python train.py --model="image captioner" --dataset="simulated grey scan slices of phantoms with and without marks" --train_examples=122500 --image_size=48 --crop_scale_min=0.8 --horizontal_flip=false --cutout=0.25 --tokenizer="word" --vocab_size=25 --encoder_arch="resnet" --encoder_norm="batchnorm" --encoder_activation="gelu" --encoder_channel_attention="se" --encoder_drop_path=0.05 --encoder_depths=[2, 5, 5] --encoder_kernel_size=3 --encoder_stem="deep" --encoder_avg_pool_shortcut=false --encoder_widths=[48, 64, 96] --fusion="cross_attention" --decoder_width=320 --decoder_layers=6 --decoder_norm="layernorm" --decoder_norm_position="pre" --decoder_activation="gelu" --decoder_mlp_ratio=4 --decoder_head_dim=32 --decoder_fused_qkv=false --decoder_bias="none" --decoder_qk_norm=false --decoder_parallel_block=false --decoder_inner_norm=false --decoder_positions="sincos" --decoder_cross_attention_every=1 --decoder_tie_embeddings=true --init="lecun_normal" --residual_init="zero_last" --optimizer="muon" --muon_scale="match_rms_adamw" --lr=0.0025 --momentum=0.9 --nesterov=true --orthogonalizer="polar_express" --adamw_lr_other_params=0.0012 --grad_clip=0.5 --steps=16900 --batch_size=128 --epochs=17.7 --lr_schedule="cosine" --final_lr_fraction=0.05 --warmup_steps=840 --weight_decay=0.04 --adamw_weight_decay_other_params=0
Rows from block 6 of the image encoder of a small image captioner, named by matrix and row number. Rows with one number belong to one channel. Each number is 200 + 30 x the weight over its row's rms, rounded and kept within 0 to 999. All counts start at 0.
Before each channel's rows are labels from the 100 images, of 14976, where the channel reaches its highest value: "colour at peak" is the nearest of a few named colours to the mean colour under the peak; "top examples" is what is common among them. Only what is clearly more common there than usual is listed. The data: simulated grey scan slices of phantoms with and without marks. In brackets: how many of the 100.
# convs0: first 3x3 conv (encoder.blocks.6.convs.0.weight, 64x64x3x3, each kernel summed), inputs 0-63
# convs1: second 3x3 conv (encoder.blocks.6.convs.1.weight, 64x64x3x3, transposed, each kernel summed), outputs 0-63

colour at peak: grey (69)
top examples: ring (83)
convs0.37,172,222,130,197,228,162,187,194,239,241,187,197,147,240,192,205,197,230,175,189,203,179,226,177,201,196,157,179,181,176,174,199,165,190,197,207,241,119,188,204,186,230,205,173,197,223,163,179,177,186,204,225,139,138,185,155,224,147,181,162,230,192,176,245
convs1.37,214,204,237,229,202,220,161,177,165,201,212,275,199,182,191,181,163,240,197,232,218,204,219,215,203,167,160,234,193,220,200,230,226,172,178,248,222,189,186,223,199,178,208,254,170,173,232,231,206,226,219,279,171,270,167,197,138,158,163,182,217,201,206,176

colour at peak: white (41)
top examples: limb (91); ring (44)
convs0.11,205,189,166,171,199,235,186,197,207,196,241,188,187,226,202,207,212,213,175,193,217,189,205,142,163,196,159,229,172,166,189,211,249,216,191,155,236,177,171,196,178,265,155,320,205,220,224,180,234,172,177,195,188,232,175,188,174,222,236,154,180,183,200,223
convs1.11,234,221,218,216,167,171,176,219,212,277,188,220,169,203,183,196,255,224,268,186,223,271,162,214,207,262,187,225,184,168,187,201,191,214,226,130,164,231,216,204,224,210,192,168,205,175,188,189,227,206,159,214,192,204,227,205,252,228,239,223,178,223,194,158

colour at peak: white (37)
top examples: bright spot (91); limb (69)
convs0.34,165,215,213,208,194,213,222,248,181,209,172,239,251,185,202,178,197,187,162,201,201,172,231,168,227,174,231,206,185,184,217,234,205,220,205,217,217,102,197,187,218,220,232,242,211,203,178,202,186,191,176,188,215,299,238,205,142,178,192,213,232,194,198,275
convs1.34,220,177,239,204,193,184,167,174,243,218,269,213,252,184,205,196,186,211,187,204,163,251,215,205,202,231,223,220,199,178,217,164,168,194,190,204,209,166,178,249,204,186,180,147,180,203,257,232,188,239,196,201,223,125,240,197,189,207,191,213,176,203,233,103

colour at peak: grey (81)
top examples: limb (83); side: left half (81); dark spot (59); finding: crack in bone (41)
convs0.8,216,159,172,224,252,187,212,243,204,190,179,218,257,197,240,195,197,214,191,236,202,194,154,205,190,181,178,116,233,247,176,208,173,177,197,213,163,218,204,164,183,160,185,137,174,217,236,200,211,180,159,201,179,198,212,190,239,253,192,128,232,217,187,235
convs1.8,241,166,220,192,204,239,205,231,209,162,167,228,240,207,206,228,221,172,221,207,138,161,197,171,207,242,147,224,219,256,261,190,213,219,227,195,180,213,207,156,223,161,151,205,157,236,185,231,187,218,180,235,169,240,180,225,164,176,159,250,214,197,196,170

colour at peak: grey (86)
top examples: dark spot (74)
convs0.31,176,240,193,201,184,167,185,135,207,109,160,231,185,259,204,194,168,220,213,194,218,207,206,238,174,151,183,205,214,170,212,195,198,151,153,141,227,223,181,220,166,227,224,169,193,205,231,214,151,229,176,201,220,202,174,230,194,163,177,226,204,218,208,144
convs1.31,240,193,222,167,214,201,211,193,176,213,160,230,171,158,151,148,235,231,238,147,196,201,204,217,197,213,253,208,155,181,200,220,197,205,232,186,233,241,196,197,211,253,207,200,201,202,240,161,140,170,173,198,203,190,258,143,203,210,212,222,148,186,186,266

colour at peak: grey (89)
top examples: several spots (84); side: right half (68)
convs0.41,190,191,190,141,198,161,188,190,219,131,207,201,204,159,121,200,189,253,199,170,156,192,148,250,208,204,221,201,181,238,193,237,178,180,166,147,259,186,231,219,178,185,224,172,172,207,200,168,174,249,198,170,219,183,187,232,188,186,228,225,176,166,223,226
convs1.41,181,196,211,210,196,188,212,252,169,170,206,237,128,201,136,172,254,225,250,152,190,223,210,200,200,254,248,188,186,168,198,200,225,207,202,158,172,276,218,239,159,203,225,188,193,195,207,188,184,179,196,199,203,182,237,161,254,206,204,204,189,189,254,238

colour at peak: grey (83)
top examples: chest (82); dark spot (49)
convs0.0,204,189,180,163,186,205,176,202,205,161,176,206,175,274,188,196,196,160,230,185,168,261,146,177,158,171,165,195,179,178,156,145,151,190,198,219,122,236,157,227,185,181,194,185,200,210,209,204,213,188,189,196,205,157,164,181,259,178,200,175,197,148,189,223
convs1.0,214,177,161,178,232,179,156,235,189,206,214,250,169,154,173,243,153,196,163,211,209,205,279,204,212,216,239,145,168,251,193,180,200,178,168,243,218,155,175,178,168,193,220,218,161,206,195,196,197,208,190,226,215,147,200,178,155,178,236,171,173,208,233,162